{
  "encoder_bias": "all",
  "encoder_widths": [64, 128, 256],
  "adamw_lr_other_params": 0.0027
}
Rows from block 2 of the image encoder of a small model that answers yes/no questions on an image's attributes, named by matrix and row number. Rows with one number within an expert belong to one neuron, the router's apart. Each number is 200 + 20 x the weight over its row's rms, rounded and kept within 0 to 999. All counts start at 0.
Before each expert's rows are labels from the 100 images, of 14976, where the router gives the expert most weight on average: "responds to" is what is common among them; "colour at peak" is the nearest of a few named colours to the mean colour under the peak. Only what is clearly more common there than usual is listed. The data: dead-leaves pictures: piles of overlapping shapes.
# router: slot weights (encoder.blocks.2.mlp.router.weight, 16x64, trained with AdamW), inputs 0-63
# up: expert up (encoder.blocks.2.mlp.up, 8x16x64), inputs 0-63
# down: expert down (encoder.blocks.2.mlp.down, 8x64x16, transposed), outputs 0-63

# expert 2
responds to: pastel; mixed sizes
colour at peak: pink
router.4,210,214,191,215,204,200,193,184,162,224,181,206,190,210,226,184,162,214,210,189,212,203,202,209,161,181,210,206,218,216,186,239,221,165,178,225,225,205,218,217,153,202,201,209,189,168,230,182,195,211,235,233,208,211,182,191,216,203,239,187,179,203,222,203
router.5,196,213,199,221,195,199,180,196,178,226,171,217,176,223,225,174,183,220,196,220,184,213,196,206,165,183,214,183,214,219,162,224,231,176,181,215,218,214,229,202,183,208,187,203,184,158,200,189,177,210,231,225,166,207,187,195,223,214,227,186,191,168,232,204
up.0,171,200,227,198,231,194,211,218,208,178,221,238,196,200,205,213,145,211,221,176,210,217,213,196,175,191,188,192,184,210,212,196,217,188,188,220,189,240,198,197,175,183,171,246,230,211,214,206,219,176,228,224,210,192,208,184,210,196,227,191,195,177,209,241
down.0,190,234,180,152,193,195,184,176,219,213,182,217,167,243,214,146,199,226,185,200,219,218,180,209,241,199,212,201,226,206,184,178,205,204,223,185,191,199,242,176,210,201,205,203,196,214,198,209,214,190,181,230,202,192,178,185,177,220,186,191,178,193,186,213
up.1,190,165,213,206,189,203,187,211,234,205,193,210,168,225,163,152,208,195,209,223,229,195,176,196,197,189,226,195,173,192,194,162,225,213,186,190,198,151,246,217,194,205,165,177,179,212,203,192,171,184,196,198,202,183,195,198,196,194,216,214,224,188,208,175
down.1,196,201,185,192,189,188,204,197,189,207,226,204,209,161,249,209,227,210,217,180,210,202,219,177,166,235,168,198,228,187,202,204,162,194,220,196,199,218,191,172,189,234,226,246,199,176,195,199,217,175,207,189,198,214,219,180,191,228,169,199,174,215,174,205
up.2,175,211,224,204,170,230,191,209,213,206,202,212,186,188,229,195,226,171,189,227,212,210,201,192,213,174,218,183,170,232,160,191,193,219,227,192,199,212,218,157,180,187,199,196,239,215,176,204,163,192,199,207,184,179,201,219,164,224,198,196,241,203,195,219
down.2,221,189,182,201,231,204,222,188,159,177,209,178,217,229,205,200,174,211,205,200,199,177,201,185,186,206,165,234,188,185,201,200,190,206,195,182,198,173,165,206,225,242,226,208,175,204,209,226,243,194,193,211,185,218,205,155,209,189,172,200,176,223,187,175
up.3,196,198,209,199,191,201,172,212,184,165,220,217,190,184,161,245,205,197,208,205,212,215,202,214,225,218,206,199,201,195,219,237,251,175,238,220,207,223,178,204,244,186,194,214,229,177,193,209,190,198,218,172,184,228,188,205,193,189,207,167,226,209,216,188
down.3,216,197,221,186,189,204,224,212,248,210,191,214,200,206,207,194,169,193,208,230,166,178,224,174,191,181,200,200,198,214,177,183,178,210,183,191,193,175,197,199,153,216,229,177,215,227,173,198,200,202,181,222,241,150,219,199,213,215,183,215,166,203,205,199
up.4,188,214,225,200,212,206,221,205,158,194,182,224,228,189,209,227,203,203,195,203,202,178,219,215,225,178,211,208,202,220,195,209,211,215,190,147,211,258,171,209,186,193,199,196,204,204,198,220,170,164,201,194,224,223,247,208,179,189,219,202,214,161,206,207
down.4,198,208,171,208,191,195,145,192,217,230,195,179,180,185,191,199,177,169,187,181,167,224,218,187,174,213,201,219,199,200,198,188,176,203,186,226,187,164,221,205,229,239,182,199,208,205,188,202,204,192,187,212,166,213,173,168,207,207,153,169,200,209,195,180

# expert 0
responds to: cool
colour at peak: blue
router.0,186,150,169,241,196,174,220,191,190,193,186,233,177,191,162,190,215,196,161,225,173,210,204,189,189,193,218,184,187,222,178,193,212,194,191,205,206,205,199,221,209,213,206,178,157,216,153,218,177,225,209,193,226,207,206,177,174,215,211,204,193,189,191,187
router.1,190,153,180,237,182,160,212,189,188,199,188,239,182,201,192,190,214,199,158,225,191,204,207,193,178,197,222,174,189,212,181,201,216,179,194,198,214,204,214,212,195,228,218,191,166,208,145,205,173,205,220,201,229,207,185,170,170,218,212,180,202,199,189,188
up.10,172,204,178,178,210,204,201,222,217,196,200,206,231,219,175,197,168,140,228,174,189,184,193,195,192,193,216,223,207,223,224,203,240,196,170,193,199,227,195,203,216,215,189,235,207,217,212,192,206,163,173,230,229,178,198,206,228,211,194,204,194,195,235,188
down.10,238,252,225,204,197,220,186,172,196,172,203,189,193,185,183,199,189,201,169,205,195,228,212,199,191,197,221,190,180,226,196,176,166,169,202,210,193,198,200,227,188,159,204,198,200,165,207,197,182,241,238,203,160,211,200,207,190,165,199,180,194,186,210,214
up.11,190,179,181,218,207,208,211,142,192,159,194,210,212,152,176,167,221,173,175,203,176,201,201,185,207,202,195,238,193,203,190,248,201,209,196,191,214,199,199,206,177,204,207,206,216,190,208,246,213,189,218,175,204,212,229,206,192,169,206,182,182,175,205,210
down.11,203,200,169,164,188,182,198,218,201,249,187,187,167,190,216,228,176,224,164,203,193,220,174,209,194,218,212,201,213,220,211,167,198,217,211,231,185,195,250,192,203,178,230,195,225,217,214,193,210,231,177,213,209,220,207,207,202,213,218,221,205,232,179,187
up.12,214,217,199,191,176,208,181,199,141,178,207,198,205,173,193,240,200,222,187,240,179,190,219,224,209,189,223,193,212,185,213,248,171,214,224,208,202,229,194,193,176,176,226,213,176,208,186,218,204,223,208,184,196,214,188,197,201,162,213,173,188,178,211,211
down.12,186,201,193,223,196,213,200,209,242,200,153,198,248,218,170,203,221,212,210,208,190,205,162,199,190,221,201,229,200,198,211,161,232,196,187,220,205,207,187,215,228,193,208,186,221,227,189,227,209,204,168,223,216,176,218,217,209,216,169,199,197,235,173,195
up.13,170,180,189,198,212,223,216,224,193,176,204,200,242,199,197,189,201,223,194,201,176,170,195,227,219,200,219,199,183,238,214,216,215,154,226,198,212,195,178,188,188,212,217,227,197,224,217,223,160,150,206,201,206,207,208,208,178,176,231,191,217,173,214,182
down.13,204,241,208,215,226,191,180,190,223,209,186,195,157,191,196,191,188,193,202,209,186,236,177,189,213,214,187,211,220,211,202,192,200,241,155,197,158,215,216,196,226,197,197,211,219,175,195,196,181,240,199,213,239,232,198,203,199,214,204,186,150,219,193,198
up.14,179,205,224,167,242,215,230,202,214,210,192,205,198,202,229,214,216,237,218,200,222,199,192,219,155,171,181,179,183,175,227,201,235,204,192,172,176,183,185,219,206,187,186,224,165,186,196,216,208,162,185,246,200,183,215,203,208,206,198,212,199,202,209,187
down.14,216,212,193,196,148,192,179,185,218,215,217,190,187,200,191,197,210,190,186,203,192,219,228,202,212,235,226,239,193,230,173,222,177,183,199,246,210,203,198,212,158,220,216,183,229,198,188,194,200,224,207,182,174,209,222,185,200,187,228,167,195,201,237,217

# expert 3
responds to: shaded; grey
colour at peak: brown
router.6,215,222,193,230,194,188,198,218,182,228,198,190,215,193,180,196,202,205,190,218,195,194,214,221,181,202,173,183,194,196,209,221,227,170,190,185,208,204,191,198,178,214,225,162,175,152,187,176,203,199,148,174,185,252,196,234,198,238,206,188,207,178,185,207
router.7,182,216,224,187,164,193,196,220,231,207,221,202,204,206,196,196,229,164,194,218,180,220,194,182,229,182,198,178,163,167,219,158,197,207,211,180,179,199,210,194,213,206,205,189,220,217,155,208,190,193,172,171,178,210,205,204,196,226,154,178,229,191,188,209
up.0,197,206,188,230,201,211,198,211,186,233,164,188,221,201,234,196,195,238,242,206,205,209,200,200,189,206,202,183,194,210,208,224,215,238,209,219,185,199,175,164,214,200,207,192,155,234,188,223,199,222,214,207,220,217,191,199,228,255,214,198,178,230,206,206
down.0,175,167,213,195,213,201,183,218,177,189,228,217,179,194,199,197,206,174,188,214,206,201,213,224,198,204,209,204,205,208,181,207,209,173,216,184,195,216,191,252,227,206,153,220,244,203,196,202,180,170,198,201,208,167,195,180,202,183,144,176,209,191,209,163
up.1,233,165,203,220,197,183,180,194,226,208,234,176,183,204,232,221,201,219,218,193,186,189,175,222,170,219,210,185,227,196,161,201,196,205,155,211,186,185,199,200,214,200,185,194,230,223,209,199,220,213,203,212,163,190,201,208,205,185,246,223,165,209,209,171
down.1,184,206,201,183,221,214,203,197,172,177,216,223,245,177,208,202,200,158,197,197,192,168,193,182,200,191,183,194,201,201,239,180,240,174,205,187,165,223,212,184,194,187,239,201,196,205,196,165,208,208,162,197,190,175,218,220,195,183,168,171,228,184,212,206
up.2,199,227,199,227,199,219,248,218,201,209,197,190,221,177,180,175,222,234,187,201,175,155,209,197,222,200,189,208,167,209,175,191,199,198,180,186,194,215,203,205,211,171,200,211,191,178,211,221,198,159,228,216,192,189,255,168,217,177,179,192,217,212,205,196
down.2,197,227,208,204,221,199,211,226,210,191,194,215,185,186,195,188,135,192,179,234,214,236,174,219,189,182,237,217,196,190,178,186,213,195,234,202,229,199,222,202,226,201,173,197,228,204,200,189,173,219,197,193,199,231,172,209,176,203,242,197,226,203,202,185
up.3,175,187,216,196,220,190,205,177,213,193,208,170,225,194,199,178,194,224,215,199,218,164,235,237,203,225,219,194,199,212,178,192,195,203,206,207,180,176,178,192,203,202,208,226,195,176,208,225,193,162,203,233,208,235,208,241,217,217,252,205,176,192,175,222
down.3,219,199,188,238,182,206,175,198,207,206,204,244,149,200,187,209,214,189,185,202,204,229,159,175,203,187,205,231,173,192,206,193,203,171,174,185,190,187,210,194,176,173,201,202,224,215,205,155,220,212,191,189,221,205,198,165,199,215,213,177,236,190,214,173
up.4,202,155,210,186,184,197,178,215,205,203,172,185,236,268,214,219,198,212,186,205,197,190,195,241,195,171,180,185,236,205,202,198,219,189,207,205,164,225,215,200,185,188,209,228,206,216,226,167,195,208,218,185,193,217,187,218,218,217,191,195,215,219,228,189
down.4,197,225,200,215,229,189,195,175,208,194,210,193,171,157,209,201,248,165,214,213,186,220,189,189,195,199,204,241,187,211,200,213,188,219,180,177,200,200,179,186,206,246,221,163,204,202,173,206,219,174,161,193,213,159,210,194,202,196,197,207,171,173,211,195

# expert 4
responds to: warm
colour at peak: orange; red
router.8,210,177,230,207,173,219,157,184,219,221,197,187,189,223,195,213,243,211,228,223,168,171,170,218,233,221,202,181,199,177,220,183,191,213,199,217,189,175,196,186,210,217,185,206,214,191,200,188,217,203,173,173,173,194,173,226,228,218,208,186,179,188,225,178
router.9,207,186,227,185,199,215,167,221,237,197,235,179,215,199,183,221,249,197,214,199,184,165,182,211,224,239,184,173,198,178,225,183,196,216,207,192,177,178,188,186,222,198,188,214,226,221,203,208,223,181,147,190,194,196,206,223,213,194,186,212,205,179,218,190
up.10,207,199,237,181,206,181,200,217,200,215,223,227,213,211,207,228,205,197,222,201,190,224,202,182,177,184,197,200,203,212,213,215,195,200,194,171,188,223,256,198,176,173,222,228,209,207,197,161,198,148,206,177,176,216,192,226,179,187,205,162,208,164,212,223
down.10,219,184,174,194,216,171,215,172,208,206,163,212,189,171,191,185,183,200,194,207,199,231,209,220,205,193,183,202,195,191,190,172,188,178,184,212,188,196,181,213,232,256,181,148,188,186,199,206,247,225,198,228,211,191,223,191,214,176,197,219,192,212,197,168
up.11,214,207,223,224,206,250,210,206,188,233,209,208,204,218,187,160,198,221,203,230,200,218,167,212,236,196,236,197,144,205,184,177,179,220,197,169,218,202,205,218,216,193,192,204,194,209,179,212,159,186,218,169,204,200,196,209,208,203,221,215,203,189,196,231
down.11,182,200,199,212,225,155,179,203,222,179,215,172,192,180,215,221,212,194,207,209,191,199,209,174,154,218,162,213,218,204,165,201,201,182,231,245,212,188,223,200,225,208,221,202,199,182,199,171,211,176,180,227,199,191,214,218,214,183,157,198,194,217,221,184
up.12,197,170,223,191,225,196,212,212,216,193,208,206,217,216,189,177,160,199,186,241,192,227,216,212,212,191,206,222,209,193,162,167,184,206,196,186,183,135,234,195,217,185,155,197,186,226,220,195,216,200,209,192,238,189,219,205,195,189,225,208,201,200,186,215
down.12,179,208,183,194,181,206,197,189,177,209,211,201,191,186,204,205,191,196,207,146,203,192,143,181,193,224,201,179,211,216,223,271,188,205,237,190,217,221,182,187,201,226,230,194,207,187,185,219,186,170,183,212,163,213,192,197,196,197,211,172,204,205,202,206
up.13,228,196,180,194,172,206,197,224,200,200,182,205,201,206,232,182,211,209,210,217,204,206,179,178,175,163,223,170,179,206,186,217,228,227,157,212,189,194,164,203,208,192,201,217,172,215,182,237,167,221,204,170,203,173,189,152,208,200,209,191,186,172,221,201
down.13,163,201,210,213,238,208,187,180,167,197,239,212,213,184,188,207,197,171,217,196,212,162,210,215,206,191,204,215,205,178,188,180,169,173,231,207,203,231,221,183,250,187,174,196,219,176,179,193,209,199,192,218,173,206,215,230,206,199,168,203,179,209,209,172
up.14,206,164,229,177,204,205,236,253,183,200,223,209,191,180,192,203,226,211,207,183,209,152,189,186,214,192,215,184,195,218,186,226,211,196,197,183,234,207,209,187,220,173,199,197,203,242,193,240,206,225,202,196,208,182,180,230,189,198,201,190,244,191,219,192
down.14,186,202,202,204,207,220,187,154,220,216,230,194,182,207,189,206,177,169,202,236,190,225,204,189,190,193,179,198,216,181,217,208,201,214,199,171,161,168,181,228,194,213,213,224,173,193,207,173,209,176,190,202,226,176,233,214,217,196,229,225,156,219,180,182